Weights of a small self-supervised audio encoder (BEST-RQ).
Training: muon at rate 0.011, 5600 steps.
Rows from block 7, named by matrix and row number. Rows with one number belong to one channel. Each number is 500 + 25 x the weight over its row's rms, rounded and kept within 0 to 999. All counts start at 0. Numbers have three digits each. After the name is the row's rms in percent of the matrix's.
# convs1: first pointwise conv (model.blocks.7.convs.1.weight, 240x240x1, standardized in use), inputs 0-119
# convs3: second pointwise conv (model.blocks.7.convs.3.weight, 240x240x1, standardized in use, transposed), outputs 0-119
convs1.79 102:501529496490513493513506507516512514452534498536476529468419505471480512466528490497525500494483543477513521481490530481477513463482484518496501459505549484496490520452515509480511493458492485506548549580511517522499477487499478480474471501496491469515509498481470518530522495545498484494485509480466458524488462500475483492478523509488523506508463492508484519
convs3.79 094:508463473492473520506477490520517485520493472548502496516522513524508469515496543520496499491462462522504491477532522539500447487478487507514497456518490466561523508517495488504485483482505469501550501479550521530505507497493489513497523472539471459475504495501551510500478479512508460470503514483476541515497482470441474516470476539515508524449507512507522533
convs1.80 097:477537492508485535487489487477501492534564517503484464516509483553467554519478531517462509515518491461543499461503496512474508520509508467471472474499533522527544499503524461502450527513490528518480526481524517480503476459466502508513460503512513531496501500517465570525497457430514499556512521461507515504479542503512541497520524498481509505446491420520495519
convs3.80 091:520495497498500486486468517495520528505475485475502443480518490527504516492540518519482525503477518533481487514492523491531500515497481488503555532476548524491515535502484508526449508465461520503528537501517535545486469488475539494498490485516458493490506501508516529453501543478491517511502510515487467501499486501540476540523494501498523517515511505523485464
convs1.81 100:491500508484509500509495505507468482470509465508539504510492468458490477498511513503495529516487522492518512484530539497509508449523429505491527471501478514534481454484479505509473494521500439485513491558568464512485498495470508511482518491521495483500513505522479530475464517486472495550533476496485505513497561506470553529498520539516478512468485529516502535
convs3.81 102:546483488498467509480474484492516479475514493500470498505437526523490519480526512478499519514486543479500485437531497519508506467529524537499487501513503509467491503483516500491491553524504492513467511454464500505537497521497478539533489528493489484509525487511506498555521449479518509453487471493539534481485479496484502541514471497455476506533501532493488470
convs1.82 112:463481471480500507494497483480439469518521495489479510520509541503568480496546468513533517506462464517476464501498506475535515487507471490486524476503516514496506481515474510490486508522477504540484517513493508489506536518506506506489487499542479538430568506505542504518462527541465534539497510461497529536520503489510473504487518486503535487514504523497517534
convs3.82 101:491501461494504510503521493530496495500510468473567527504504570463470493500437523519475548501533485506487523542496490497481478493492476517499475462499471448539549476528491504517449460500530504499502470476498511503461528529524512506503489477548498520492532507480473496476494475495508463494476522568523464504458527500515496487542494533457508512490468525474513535
convs1.83 104:482454523578535510505505530482540495478487517460517503509509514490493512512500473515464500466520506492507482460475530543488529532470492504485491506491534486451522467480530516466525461508515500499494506529533507515488506478485513537490489501475526469505510468485530479465479511491488507479555486519515506485513509473514449503464473502561485489501451514516549499
convs3.83 098:502508465457480514535521478489512462506528459556532563470490506517486480476510478489441511483467500538535489497515514496449533505490458505491537493512485485527458470466502532495484487483455505526495481498558529531513511497518480478506479459485517534516461542464486518443490481497501510503481474526496495471491521568504477521521502483498466490495511499481495556
convs1.84 095:473521519478533508477445493496439509511517489492523478464516461501499531513480483452495499484507486471529507496483530487508525518496506469526516472544463525508490505517479533432511435489502502476494496561503492494503494482514491546504501528500533492525500547507501494509438461470484494519490431501479541445549452509502460509518503554469506513488490484513494507
convs3.84 090:459474517472523494475509517485508495471509520493477486477491501457548479477561539489488472483526526519498535487524495471484534481492489535551484461455515451456510483476511468491479502484514550491515475462492525496482516512492515513557509509512501502469561455491501542490520461507514490531493480484514497508516530498496459509513495535520536504455490487477479482
convs1.85 078:483495568485473499458529471515502497463483518512499522474544525471494525490483485498496482499542541484501514500511507480459507471474512509503442500497480505518532457508493527539517519490474473521475472538528540483485452516457458483494496470533543501509485500509551504524503496509472511502483496522550528491468458496473511542494516491458514478525502491473458496
convs3.85 088:566481460524513496432520532537491456504518522528479496502501519465512465498505504458519505504538519475498505458495497500492498526482513518510468458479500584485503501423511510462512490527487499507548507524467464508521494474461536478477452478488526503474514526511520500475504520481465504495532497460487517482509477496522530566526541510453512493512499497484519466
convs1.86 100:531479480514482492510470504489506462555514480535513448504480558497517500479481517469497501475493519483512511490511475499520495494524493473499516454519505519487481498501515515546480512510544514465521502442550495518511533516506518480518499492513547508485516484520518515473511535470485515488509547492518464522455497510521468473506486481488500492430455497490522470
convs3.86 098:513519530532460495489471518502483515488483502513519532505508505476477479475473494489458510473524485522471470534527518474519519484544417533507493482476577475490515492481485513505484480451488522487525465447526501510524521500499499474427541516519468497539508555505454480486466528497518470471512532476470592516475522492459494526489470513514496531509490496491501499
convs1.87 107:452501524505548503464476519523512492513487478508458495461492473519504542491509492555521476530456487455490494507527538533506481503520499523478504523544488470462478545503462492499512487516486483519466487488515520485502570493491478521486522501494524479520532500488478490539489496511518492503522507507513519526495502523520497477512472496527513501531466477483440488
convs3.87 102:538511484488475499480534531500493459453494510519507479520485502513468563498530482500495517503512479464507514462476468498491487526562438499480426500473484507532549508490482478461522497510538496495522496449451496500445484517504482492439479477495544512488518472501499494504495490480508497487485482505490523459483499511525500520503466498502479449511474539492509494
convs1.88 094:474481464525487526512495474535520517520504492526487503513493534467549514473534499502524468481569479525480460514504525517527510517461466518473502498503553512523536508513523509509484495507466485480484508501523503466485489509467476502537507491481524483495517468506486489455471547512510463480497473507544520515519510454560506498531476452487519525504564483520546555
convs3.88 099:531444470472507491502505470491522537479466486516500504494529515514513526462557491496471503509516515509457547513481514465505494462492523523498460465500484521536503476474484482503511500445525511494524446496466474498517512459473481453483508513482531479498504488491502460479552518550475491500470504498534520473493499468531534490466470503514539482546503464473536490
convs1.89 100:534472518530466520539495485464532494514511500499466456503466491577509490529526493496496504513533538516449513451463530530492508498513449511515493503536505489488482486528487474465491496519514505523499479493486476479522522455507496537529512521497496458527460487444461526459499503524501514498477528514503498475543499462516516482542475483493498466486493482536483502
convs3.89 101:542526477480520488472493515537447483516494483498473500512565517524497501543446505526544516512521479523530541448490515519482472497494495512525474525461472490497540514528528505501473486483502474543483497512485471527477497504459520504456525498508513540511504518490533526519505504477500500495524491500469474487484508460526518505474462504488481493452547501519509529
convs1.90 098:532509498492508525493505468481455504492476532524526511515498514485485453518532483482527512502518541499492461487507518509497496474523500509498512482542515429455542439475517526489527524526513519531418503506537502491484486516525493440512466497481502498482509478530515481446515500511501550496502492525474510506497478500516481562486505496491491523504534479514520451
convs3.90 101:487468486540529470513532498467479449503455536518510471494488479511529449493521516522536462521508493495513461464476476475506497565502523463483496480493481497500510503531505520499521508514511503456523608511494506478519483512494498484502510492485528507504499475492494454451488486497480491498498514466545544519484506444484508506540532506524471476496517483505475564
convs1.91 094:511546510524480497501506487492473478466509532515485449491474479518513447522497497521466551515503456519483502461459480532511517481501476483468540476495481498482439488546526495455536472514530514502542502480526496493496515471509530525516532534514501487439508474524483502463519508524527519530458464551494514487506505522503500517513485517511491498501495496554529503
convs3.91 087:444515493503490500504498514530493463499512512473492507474468519479517487479522488513506537512483506464513573501489522561519456440508500521476481470480507453477466491488510527524462472483460510504473492463488538486550528492535507523502462502504493514483496517506496509522464522528468496488489490535532489523457527538475519496456428493471448500511508484487449527
convs1.92 104:458514477498505494519509494492487513477534478538608521491529532486485492492516472528507512490490534490510495523527500521458516508481467498479516491500495492503488491522490511504523489518488498507500517471515480494476461464537486528507495501490540492471541518523532451538474521486546507498473502513535479474545487525507522524493479501465488529464507507510521441
convs3.92 108:484465480514501520452480498541507503561490485483503514479513462483505508461484475501511493484496529495483492491492494506500538491527484490514493485518450465490467522497505540505512484508511514475499507490507496441451488492540491481503481525489513543515512544502532491537462487533455500479526506518488556497470438482466470462507526459521503518463450484502566526
convs1.93 102:522447472461509492480531506478524505509479491494521492493462524500496544499479475511512501499508494487503497508480522504516491536513491529449440523484500522524511503481416498522507504532494455518470532485510545503495527497514509454506538493504514523487513524534515480487506471493541513530502500457501489550488501493480587476513506507500490450476486511510493465
convs3.93 097:545490524496492530514513508492502543522503507497517507475509498508495491510499514492517499519485518481503463494494506512458510486447559475520513524518465499485469511537476530506505498511478534518496509477532525473482527501525523493512536488495489427463535509502519510537493526547520534488503506471544498469545487497507451521467483513523541516472548542501546531
convs1.94 103:504469477467492460504535478507495543505522508498497491526513502492490493514522504539533521431517580500508483529499519533477496480514499514492489460460533472488528510461508518530504505511484488495488492536517530523471496488511558517479537523491523492564488512501524487510503492465529507474473480474494506519509463530487516482508482467473504491502512488464507486
convs3.94 103:504480490451495512489477519523487478490494524494505497513484480497478519542488469517535499502496518508498522521500482515531508515507523479510499506441474501515487467486466497506504491511500516480493502508493475481513542474428484512517475498473502480495512553501493478460479493505495451506512488505502511462492473538519517442457459505472464500466460528499509462
convs1.95 108:498497520484507440495522511528529487495509511488496482502496561435520467520501495509475485487470494495510522514507478515473463524535508543416519467512511584515502452485534505433538495504490480503504532499507516465521510506497511501486495505499532501524485481510526536504490495417488493536535499524480447467494532499509478491486517487482522492507508537514506492
convs3.95 102:490509475494508485509461504485492496526500501507484483504500505497576505499492458508506491505513491537481510486471512494496532494526532482533474486471499479531520457538509491527475465498527503496487519511514501491508499500507517488473470526512522500500486499483478569491541483502549501462484480451493512484516519483519475511534480450485518476490532511487496496
convs1.96 106:499475546497490475523481535498517477491522525506504490494500510525477497466487497482535493496505530467486487514489522497500506514514497493477536507511511498468495495470536498529558468455539554496496522569510472511495528485458493471499494532486494511561516528503510498524485487516507500530529488473468455474443486430518441544546539481472504526520486520469464515
convs3.96 113:511517522485526497497508461462499464527509509530527496493508532510465533521496513520525460530502478504470513495529523526509493514526512513512548448507534518541493501528504474489474493503498475504485514547504495477472493462491524500504468490439551479486523513508517481469463490471493493500484532543473533511516509492523509475495496512472509497547530489491450509
convs1.97 103:453439550549492533482484443515515491479531507509459496521491480530451514514514526507508498512532460481494537496481475508496523547507458529493504555490546492508464490519530508425541472490542489464484469485513499478459472499528480525498521457509550497489475498511518522475505476511499534471480492452472505496514552492507509449500492466515505478513501499473508543
convs3.97 101:482523496498515512504518487481513519542528500501494513514570484565566528524486486509530510505508481503474521507517479542509525553508502508476506545516437507523461518536487493505510475562479513499525522519492529495508487492473503517471504525550502517491477481494477492518508546483505467494496508530474539486516549499508497516484519524512530470503542432513500466
convs1.98 104:490511462502446540474485482507512456473515425509520484500511495476492526493490535545502445452514445491537513557517480490482465518530477508471464499488520487489523497499483441521510519555475515499536521507498535514473511525536510503486573511487518499505511435484538540485491514523537531515513495477476504491478463524473473537498484516501498527464433491520507521
convs3.98 101:490481489458483487436474484542476436481490471492518459502509536513533487521517522472523533502484530475510512500462497485442515479525473493465545496538517526517509489547468488485473515546450500480490506498512500489464494457513496518488492446516486519510492519498512496479478516501519487521516506503479484514499459513456479529493507495516477497468507507491577448
convs1.99 109:477497507497524471480517541501502496464526505519509502544469494530471494522502498509501527505514487487466507483534524513473465470476511511534524427485500512413521463513490493513523469494467468483502532506474502517491487493472463473497556480483527480446510485503516469516474539493479479512494480494513467509505498468430516455480507470512483521525471482520515500
convs3.99 104:517527506425507524491509502482452508459495510465508539517547477502502507477472503523523456505522521501480482495517539519518525469488527511480533484495515515518471525502468495517514474500513445503506486445514523522478502476485510479494496546504436472507460483472472501486493498445508479537507482462486532483457500494466527520521527500485514539470434511491464493
convs1.100 109:504478467492530514501492511507480512517498491512460442505512498467525527512474517524505480517535514483495490520463482466459445501465461494489511454509441428531475505515482498524545487511475485547505517497498528514462554489478510487500516525504478449477568484486518494515505515526516531551525520460487495511506502519450514511507477468501488491546501484466506483
convs3.100 104:526493469488465514538506506470528499500502530523521496505544500505485526515506501510470500483470496474482478442538467457487477511474491538515480534550507480525478476515521517508554469463519453463519497525541509476493509510500557482519495446470494473520530514463493493501539523497517475478497483548487528455472465528533519506479494488462482505477555476466452524
convs1.101 089:473484524485448489483501523504515509483487499455510504533474526559494505516457479427530503482477476516502475536503496504518526500525498512497460526485503532501486538466491481503515523501457530501434523465516510508473493435547516493487536496508507474489522512478525554489501509489519558531500504493511503481452502562505556508512502495481535509496566488518486535
convs3.101 097:469471537527483519520517454458509456491499508496547553507497527467469475479555532460446480490478510509497476531521519526527534517502467481548463502488544508523501507566465522497495488505531495468488530518497494502486507505517546512507502482468519536515489488520530512496488506488500483472530451498475507496493564523474560501509472517485517486480517509488495479
convs1.102 094:438526487557512517539497475505522485434478529556493511498490490493486508551517489473522503537512465530502523532512554461488477536529496528521514503488521495483526476496455479488548491497513499465458468494481503520518502466479499527441526464448478517506530469476512502458480477520539483513522448506497530488527441474492519530472526496535491487500449514513505503
convs3.102 088:458514492494486511490478500513512528491542462533512515525486474518490490510449414512481525488503476476533522490508468500509548504502528476500542513535477492472476534451475486479498503473467477481470540495481475493516484449487506482467473511483498478495479532519478508493515508477489473508471482536539547529506486475499506462466513495490501506517560544485517471
convs1.103 111:547488526541467480479510519508515493448500527491506478544472488469483501486517533487532505488533487499472509544502538499520475485532481472515518494488474429510533479492450548509510510481514487456499525472509453467494476501493526491435503491524530523485510499479482491486476501475476522516477510516519450487469523550482501492471443516453529542544527490496516496
convs3.103 105:496474486507522504472485492522478499492500519473470514464529496491475485482487530501456551576468505497475500518505519504510517509500468482491487477507542511514489492492529516528521525483514513498463474554509536522536486510487521525535443503496534547495464521556520466486472541479490505516487516458472542568460457474469488465515534525510538504519504447507499546
convs1.104 094:532490491514470531487517490514505524533514489504479479522460500486510502512573498506529504486524488449498489509533510460491483535486485534502489540502455474538506492521481524476473543483508484517519446511525518457535473531515511491465526512470532532478489489510449508537495470468514495519467518477469493488547465467531506475533471463496509463479547411490485522
convs3.104 093:494471479552504478505518480483497472511462519492459488492459537453533532483451502454501466486492492458522484511493503428482542485476521471497555507536498476484489482502451487460480518504508464480449512512514502508506484481529499506521509519536490462475502488520490477537521491539522468505506493514510448521497472493473517501501482519494520549515515472525516479
convs1.105 104:528484468497475492518475507552470525575493506525498490477522498479518453471520515482493477485538458523507495449463486472481497509516454461495491513541481508486465454512448532510502471496555515524484507489493511485499491519473481469522575525515481506462499500471475502503466476471532505526532489493506553523464535495487515479479543503495517520508521515479478475
convs3.105 103:549510488483532527516518496468488527518491508550543515484512511528540442492533454499451508559496451516506532473476528484510506529486536527504529527484476533523481522517512494511478506516586522519515500467508492491520521519514518468516507525537479502487496535479473546518516500508513527497492525501542479479511522511488476549495501521519526498514515516523490476
convs1.106 102:504488516497511515477478496510496475456478497508526464501493489498500487503477473439501484470549496535525556489489491483541531522496504504514509498538546450525518515495511471448503473472496512492493453453513487495438512454510457516464500533493537518537448519495523535522484519523535487520503486530496541513526499513487474482484533456500470518484535505525491501
convs3.106 103:501522514492485525524504480489483474492487482512512544508462477502498566450498502506523509506526464476522550480516482490450461498503516540480479510454523538489523534520529477437531505489502488446489493461481495526494512521511495490501469494469493458452484466526467520505443472495490466474495520522540524477503444522492555500452455513470528500502481510523490502
convs1.107 092:496507496528495467519501549509499504502536500508518483527510522484499516473501474434506472506489507496515517480496470502511476472465531446546515456499518484512465491492563490508483473467489492509475472503518556493521441507517504517469455476512516510542470501501497507526469485496492502484551523460455496477513468483554477468441528513490533502494525510502490511
convs3.107 097:460501487486499459458500482481528544519514518538465511504460468481519463517471512534523505483506531511534510516527485479509478512503543490491511527534480507501501494499465506507507516474480516496516523539488443493493492474511439460504510518502506497475510491500517449532507494502502486456518467506526504517515468531512507480475486504515471507476508528508487504
convs1.108 105:510514468489522526481510486522515453469496562498502503475483484507498504476542505462519494504549497515539538538477467574532503463504515542480491481526523508491487469496492488435454506489527498468529522533469519503502541506475510542533482485525514485540494484489510520506464520485497517499485491501498503511521498510488537537511477484441518486468516499500522503
convs3.108 097:510523487497489504472574508479463498436506519492511508474479503490475487502485478548458467487494519451504511498524514483520535497511489506523475506524535498530521475533544561463525487521524498522497515474493519499471518504546452484500518506480576473476481484505503503507527538521511514523498476496472500510531512549506501509528540530462507479496471470528468503
convs1.109 101:507511467539505485502543475510467517513485547485504473579456510510477526535496511494538489509549522523534530441554516509505492491492472536469487510457525506501505498533480497494517479492501551517473490439472519520469492521472479503501499535516529484502485494521501506450527461492516516469486505540506473514460530486537466523490473481465518509500504500501525476
convs3.109 101:497491509489499516478536492496460519495517515507513477479486494496514512534508485495517499514518500514502486477521478516539463553531511501491447521502523485459520497540500491506544495532483481483488481512500478498478515521499545557525473526502443469488492449518487531509471464459498531462487490489486507501503470489530451481533470492481479502531476518514469495
convs1.110 105:519524481531510502514449511551523482524500492484545479524548521488498483528544487494462488509479522489506522538498520482474476497547479483468459509495474461498535494525494493488503445507476514498506496508478499502501466524503467448485523460480515533496461506495485460504428533484488508513506529522536500500538523511493528517481539536512520476474484478489496526
convs3.110 101:537490504495506509512485479509519470492470495511455469504486490453511517477495467525495501569487521489492479440506498465492520465501482504487525464491462469519529550495516520475505474460492512503511490488491480468505499507517521497492477544512495450497524474518496524478471493489498540489485458472479482461516473490482471471451495533489506529474492475532452464
convs1.111 104:490519509474509530508474496496507518474492467469489519503473508490508483497519516487494512493554538491493488510485506479502499481483458520510497490524504477504499520495521483495531476505510502485523486511545469531488517503496505475459471490510515512532497467467517507496495484501464481528503509466527474531484469492487459490519483496449472509504494531534516534
convs3.111 109:474497504511551534497507515532501568449515450496522500479461475500439488512520474504538503505497517491492533489497477502483480544514460493502500510541506498476481477482509471493501491488507481490486440506475470513522482487467498495490512443503493487505540524512497448516474477456532520463489514486519500472477518451528499510511449477430513494525501494525473513
convs1.112 079:473510538507462473514493552479486512517499470534494485491522488517484497505470513512509528566494513481513495477430481557474500479513501499500485489533473464492491526477523507510502538519461488521495492521497509523476485454526515464479527489482526469511487485500499531460536510528491542453491488486508535506540537504499512530486483472524528495568437497481531503
convs3.112 097:501450542516483537510474566536550512484514477498502484511514502521535482526480499510515471547492516477477502503478497522498498467506508480504477501530544496430501518506531540477511476491533510501544565487491506503524506495485505452454523491468480485475512562534478549480471508526487576521446551516496508453505480463548456497516474471520514470514457470493515481
convs1.113 103:510543548519496521545515501504513501520500547493469527502462514512499489516476467483445485470519466502502524524506478530491503509492484509517512522513519471498535494516485492515498507458499502514426501522501509465494521498534497484513467491521535478468538488502495515513488499529511480500483477503510533463477510547464485511533540499442492512472511457457498481
convs3.113 098:498515515472502575518491501482510444463508483478519482486516489494515495501499521499489501509504503500519485509483499535489466516476547507497490528512445459501485503516497507501525493486475491521485480515513504512549497494515475538483462436463469539500509518486461551459467483546493515505488478469514474445478461505496530509497506544514502533500504489529519496
convs1.114 109:463504484513513496486470483504461495501563501502531469482517529507487528485495488519505489486487497467516503500481503505494521512524505497450509485523492500475527522521500491505470459464522487497426509483505480519516469511538516494518512473497526477518493483487486492470446497451497512487503553532524465493511556467477461430482540505484487522485486496473535548
convs3.114 103:486527505534482501480462489465499525545485459462482522478478493493477476515552473507496515536483499517477491509505494456483484482539517525527502524500535504506478488491464527493433518468521515531513495479501470516509510493463489470550503472491486532530512510487490493509470484486495471454492509488515468474504530499533487516457493508515547481487462523486514493
convs1.115 099:475539540513460478473468516465533463489456479489490465475474485537511495480527489482495469487471441538512479476469494465467487533528474554500493494495486496467507495485517514445455529457514505488548492485504520485508491497473518496500536488486454533503526444461527525488462502486549482514461518520505498504528527518490540488472483487551469522489506494512492468
convs3.115 109:560546530516530473524476496489508480518509530533555497473554466498485483502514476514545501508482524506513422534488482494476530497516474498493488475498469489514502533520491500491499488512525507491478547506515482473485482479473499520495526486492513491530474462506514511495558486507477488464510524474511455483535501487539523510504459484504512490493458489492520482
convs1.116 105:492500501483503507477529520509524484494506536478469534473497514499492487533478522517490493496476557503486535504489500499513537497473521500488512528517424484481467578503515493532503510469484526489508535486497498468461514500518551482481503490524512494520511516533546466527511516486487508500501485465499474441480456500496495520511508472534522532476483523506437513
convs3.116 103:460523478500549497482501496489495542492522480500499485502438532510547500494526499524502482487499471498472484507493519525512541514461465477501483470541491483495545541519474493541465488502502500493487513555506506513541446498497519507524492535514480499474512455512510508506549505519532493526492443507555502530474499508492518479474510487486480510555507495487521466
convs1.117 098:511516496480482481472495467535459528521515499501493549500496476502500527537488532451534526521511531473531444473479498498472513523458534464510530524478526485497498508481492464479517549454444522488525518449490520500493485506536501481477515515482514503513472501530508522493484462526520529505461527503504512495519495513485535480504455502542480515526508556462510475
convs3.117 098:548513457517498455479460506498548489477499505456496521487543532487526499542486505520473527470529491482513509480494455508475518472516491513518461469461483475555482540481502491524501511440482524530532517500517479489551510501540497516496495520491491510471452538544491563530505502457467485548500527498512494496482509471517530476522463506525500456498477522535443470
convs1.118 110:539527518455554495486511483490535491419512506500540474542488541491528464507503453475519512441491493499487522492502469525517495503486519505510469524452492518509532441489502479521467529519463478518479505431479538500468527517528483501464501506508507527505539462501517472495463521508509481507494524556484501532477509483511470511477520451484474510522520530543497517
convs3.118 115:504474512497469518505481468478505470451489526513491475499512481485441454477505444517490510483490501480504514490578512503517520479490482482502546493482538472539507512467530505511503480470533467567482478415501526530520498476427545519523509507479516476482547531501528491511510485526497499518511511506483494509508497526516490518505532464501513483469498490494516475
convs1.119 097:498502506511505503508521531516497486494487500498479440475523458495499494548490457481506520538522485483507475517522497513506490534489472512508495518477504509495518490521510480502435486493508483518496498495502527491511465532464533475496513489526518517534523510513479509460437539476493503480529548488488492524537573467537492473510501478500507456527520508495481504
convs3.119 096:480498518533462506511504480514461506509491497462482500464498526481565501484478530579516532461535484526542523475489482560505531537509513474473490474488518482518512488487506472462484521485506527511470510507491482494492491529509515489496510505479469524518536523532504503469509543476530506527522517507524537511534523524579462450521548536498485517527524468495481516
convs1.120 106:503499537546530514523513497518504534473501522489448498488506514481479488456450531471475483527485477484475512468489535492479474489437484489500498532513481569518485512480496494506515472488498456518480546489512527423523478506538548528450490519515551478511506496510503518484458476550496474491489514444457493509535497500469476497488483474491511475526518497497535471
convs3.120 102:490522495462496537511455530508516524443481517504518530493479507459546552470487525494461516458478444492521531481475508510498488513462509543492550470513476510567489536503502513509521499491488496492510527530497526540513536472500503468451528450513495492460502454485485561489534507493500497473502462471499497481489502514502544495547517500499520504514521452494494470
convs1.121 102:489507498502475519470536499496455478517492470544489493525461488515528504500510499515506484505513464522490483502485466484475511499515517497500499500518528509485485503490516494506494467475517475472468536495486486446553565466528516533487559501510509493473512521527513405478471514495516501508536485519496528456527501532486557507504512532489488484509482511490499498
convs3.121 111:503478494510508505499503488509517512504511479537415515499529492515500475495491516499473484554488471520504478503538538546511474520489524512491505508457506511496502524502492528523501534490518486518527456472490460533481540480465480531479472481514498472512481575535459546474517499465491596463494509492491511423476491543469510522503483552482538479503515475493507512
convs1.122 087:563489496589488515505539519505511503431469525477508508494490476540505546514498513510463526507532513469492503457501477480485516506439470483497533483488494505494477492488465503504483523535516542457497497454522488462504517550515490505486482467562480462468481502496497522479493506517451515501504467515518488492514494452513491512513483495463506512480508483488530448
convs3.122 092:498499526482496516509472462531464509503481504514501519476503462487534461542504540477438462470466555501535486524540503506507518493517503504497548501520518508483477477475511480459476471561465535496506474491483548508480531455506498501453490487551487502556499467479491509470498530494490472532541503499495461507487505484488498500525484502521525484458495476490446528
convs1.123 091:500509529469513514495499492456489506526517484532500491447498488517476511459497526575468525471495525504491506508463535530531504491484504527516491528536477478497487484520519482481501493500554470442496518557488487553502488461496510489427487497503520472494478471547466487510508468511476539519509446520486507533507491487508467477497492477468522542482491507527486506
convs3.123 090:552513496460483444486497547465493512498534541536458526502517473486475483493487451489489486438509480539548508455488475479519488549480500500542512487492553492482520532482503464509487516493507498475481498491528544527500481512463516447501468499510500531451549553482489495480478508464524553519508477549498482472483504503511481496503500513494466499477530501501481516
convs1.124 074:463519471494514510501494474483500467516511488542459558517463531485499479534490524515476533442505530514483498487478483495516474498494507517466513518508471468496518529509530524501486505502479487518508487588490553520484474492519491511459498505509480475500505488539499510494530496524427507502480479516480519469504470537476461476506481504492475529487450523497534474
convs3.124 081:505420516498521570482510481485503502453529539485490507473541519490456480462509534468527483495474488492496487510465468481507433506504497466516495548501435516491491512469491493487483530483492483504534494544480442478478495525516527557492486509518526518537501508482492514499487520524500443496510432527509493482476539531517493475482497499493505492512500488506525511
convs1.125 101:513499503470541469436441530507482497523516490481514484506462510537497519499498476529483516489511479474503439442472519489522505493523523474499520532535479501499451504491565501528518470491475510509515469494511466511498534504515479500481527492515460475546537490490458509527506503537447513414492506451504569490508516471495509489528501523514503478564502522561480461
convs3.125 100:511511568478554505503516493481535555497511506516512461495474504486480530476492511498550469497503537512494494532551537479495559496499505495493488574484495545489492510488460494530540514511530497519520514500477511429561548532508536512519547521492481509546509487482523526492498476501485540518522483511506532532482523507503549555508526550480515520467460496511504535
convs1.126 096:505524521536505525549524529458513521463555485507511516491544493479501485461467518479496507489541513543489477474481522500504518538446459484517503505509452510547513483457505507532484504505512500506522507479510482491492493470519444510468503493471472478525518554551483489501516455451507456515484511519511517482499487535519516522515500508509499455494468498484534490
convs3.126 096:510521491512503512502500504466476550514487470469551534524497485550526481489484488452502515533513494539504470416486533477515494498451506495493498471489524508524480562546503486514461522481483499519479457507539495508480566499511478516562518486489489501481492476523525494478522536473485513470520492516511478555484528500521511497486460476525530515532483494517540470
convs1.127 113:535490490496497506505517473488519454534535488540485499532457508473485551484513546489493467433540517500501507498523491476540486477513490434470521513495550523447492505492530495482495454500511498525510488494522478512462536513477480497479486509476500492489486493495506482502487495498525505517487519495505522455473509535495493486459476497491505530503522506499495493
convs3.127 124:510500532488495488508483494534494547479499524527475526480511537524513568514513453456507473503466513487502517484488528490487492498497507467532512545470503558532484472498532497515497453487492506537527474496509504510500519485562496534469503500516512479499500476484495531475466487525497493536497509517496491488458502521503476541516506474511491560484532515483465555
convs1.128 098:498486550498474488512523527493519500506515494485485484483531485512460499516516516479531502459526524461525473507502468479471489532513505478516473495503500554508463534510496503522520505520535499487435470535473534481523528522491491489455468487494499503514494510490501523558488447561495517534486470535507499487521479496517495501468510512541478465492487533512487499
convs3.128 103:488506504468447485552494478515521520524517481488488496521454431509482553510505528518487538546508486484475474509492522463495485507541476518518488463495504482510532502461477460502549539517497459541553499493484487501533543492479472491449525478502502523510468491520522486522524478461481512517480484540485487515473506526509517527488488504490499479496526512488534514
convs1.129 096:541465431482483508450475480481521507488513498522515491497508499519518520546497497507510490531498572498509480499509509519515507520492533493500500514497497525507492516475483504499535525412563498470493470500504481519524515493501473512494490508491531479516519498537506493536525510491443450520506500471445480467483484510496505492525520510492497544478535501537483488
convs3.129 095:449529533480465444503511470501524499486497508516491483477460512520501525501478468494571520502512535462447484537518500522482449483449534455475501541483513524457521494451490477497491509542477518532485518512471483433497497477512464539512521545526464474529515539507536496510463512517552514467450531481477481521477494488511469497490515501474491493486514480507506479
convs1.130 107:463486516494502541490521511516501464511479488498477491479520486520536496458512529502490508510508503488502502497524532481492493511509470505456518533504538538545513503494495477459534561552543523469483507510489495460523490534484529505467453497490519516530478507492512524501464555527487505495485482508512545465501459510522500515491481469517468472491547526495509476
convs3.130 103:485516514531491527515543513501479503500478496459486572527510504492555448497504463525511461440485508478491506493503507534459497542451499491461547488505488520526463498480485482541491489469528496491475535512486517530483504497549524498432482458491537444495506496438479500526497444501482500504477533583532516527460498505544492454518514508476539474484490520490455499
convs1.131 102:513470477503506548535491499451531519504472478487454490465511517514500515553469517479490536509501471472490538538475455488542491490451504507512535463531507486476515491449513500511509483499505463496436502545456463498495462486502463502490511510557483528473529489495480492497507528486468513505502532502482494490469522499472538489511477524550474528459496507532494481
convs3.131 094:475536475501506499534514534466499531503520484475497492494511488537498500553479443519498504509504477461496509492528512506523506537506497501531481521454471513555531537537493527481505470513533456549463500454486523530480507505438490490499522511501463495534488488508508543506491511494509554501506556466475533464484512500460520537498505496516502453449526494515461498
convs1.132 089:516526550495517494470495492469470475516527492469475503506489548497511548517482503496495476504486520554449543474519529444517558489510498486501518511517511502522500543492443497489521469487521502502512524451474513478494477516499537485510471504480530478471529486510498483527516522496493502465461499491490493520439504486515534475536456519508473474487522518501479479
convs3.132 093:514431469533452485528508495496495526477520509515504440500527487549484517524503475498486511509529516556501514525477524519474489515454526508485591492506508454491528496470518524497492500542470522528490498476506486521497525495453504456503555471498496528497484497531484528555479471549545524467499535497471459479519478526473452465527488494503474535504466531495516490
convs1.133 101:501473519474469509549535482540533543467512511528490516520498506526481528467483459474477519515506464495480501538528485497478487441495491487513519527498519493521481506513509525522453484501463597505487539501487533480532536478544463472471450503481527497514500517514509464527465545490509473512488506511531488501444496481496516500461490493466531502456498487496508535
convs3.133 105:443513492488458508476505507512495521502492576490509500495491483504527518509519500466524472533493493496489505500493475489452475463534479481500552480481526528507523527509510515472528512531481525523482508547521523538471516484542515528543501536485539448445486504471498516468525530491458509535498515456550508493528529515493541540525528466473529523525525473451487541
convs1.134 108:513497503523498544515528507491533460490515531494485546538614472526475504517492506505512460455510517525534497465495504520488478498500464496489480489491480526572490492468502476521532518481440524461519502475524518496493517508514508478484519487503484489519467502521511519496521540465489476517516474493520520520543478514457513509488502490514524497506499477526470458
convs3.134 102:486483515458487456500494511491518489517506448464512474496476455477484491490488498537480538506466489489483487547513482514482519488450469483496448511454538507478481490473516487525463499483487512540524498520574492470535526514466484511494481472503475550497437516502509487516486520535490515528559510507510492512525472491513482510520471504512544499580509511522519478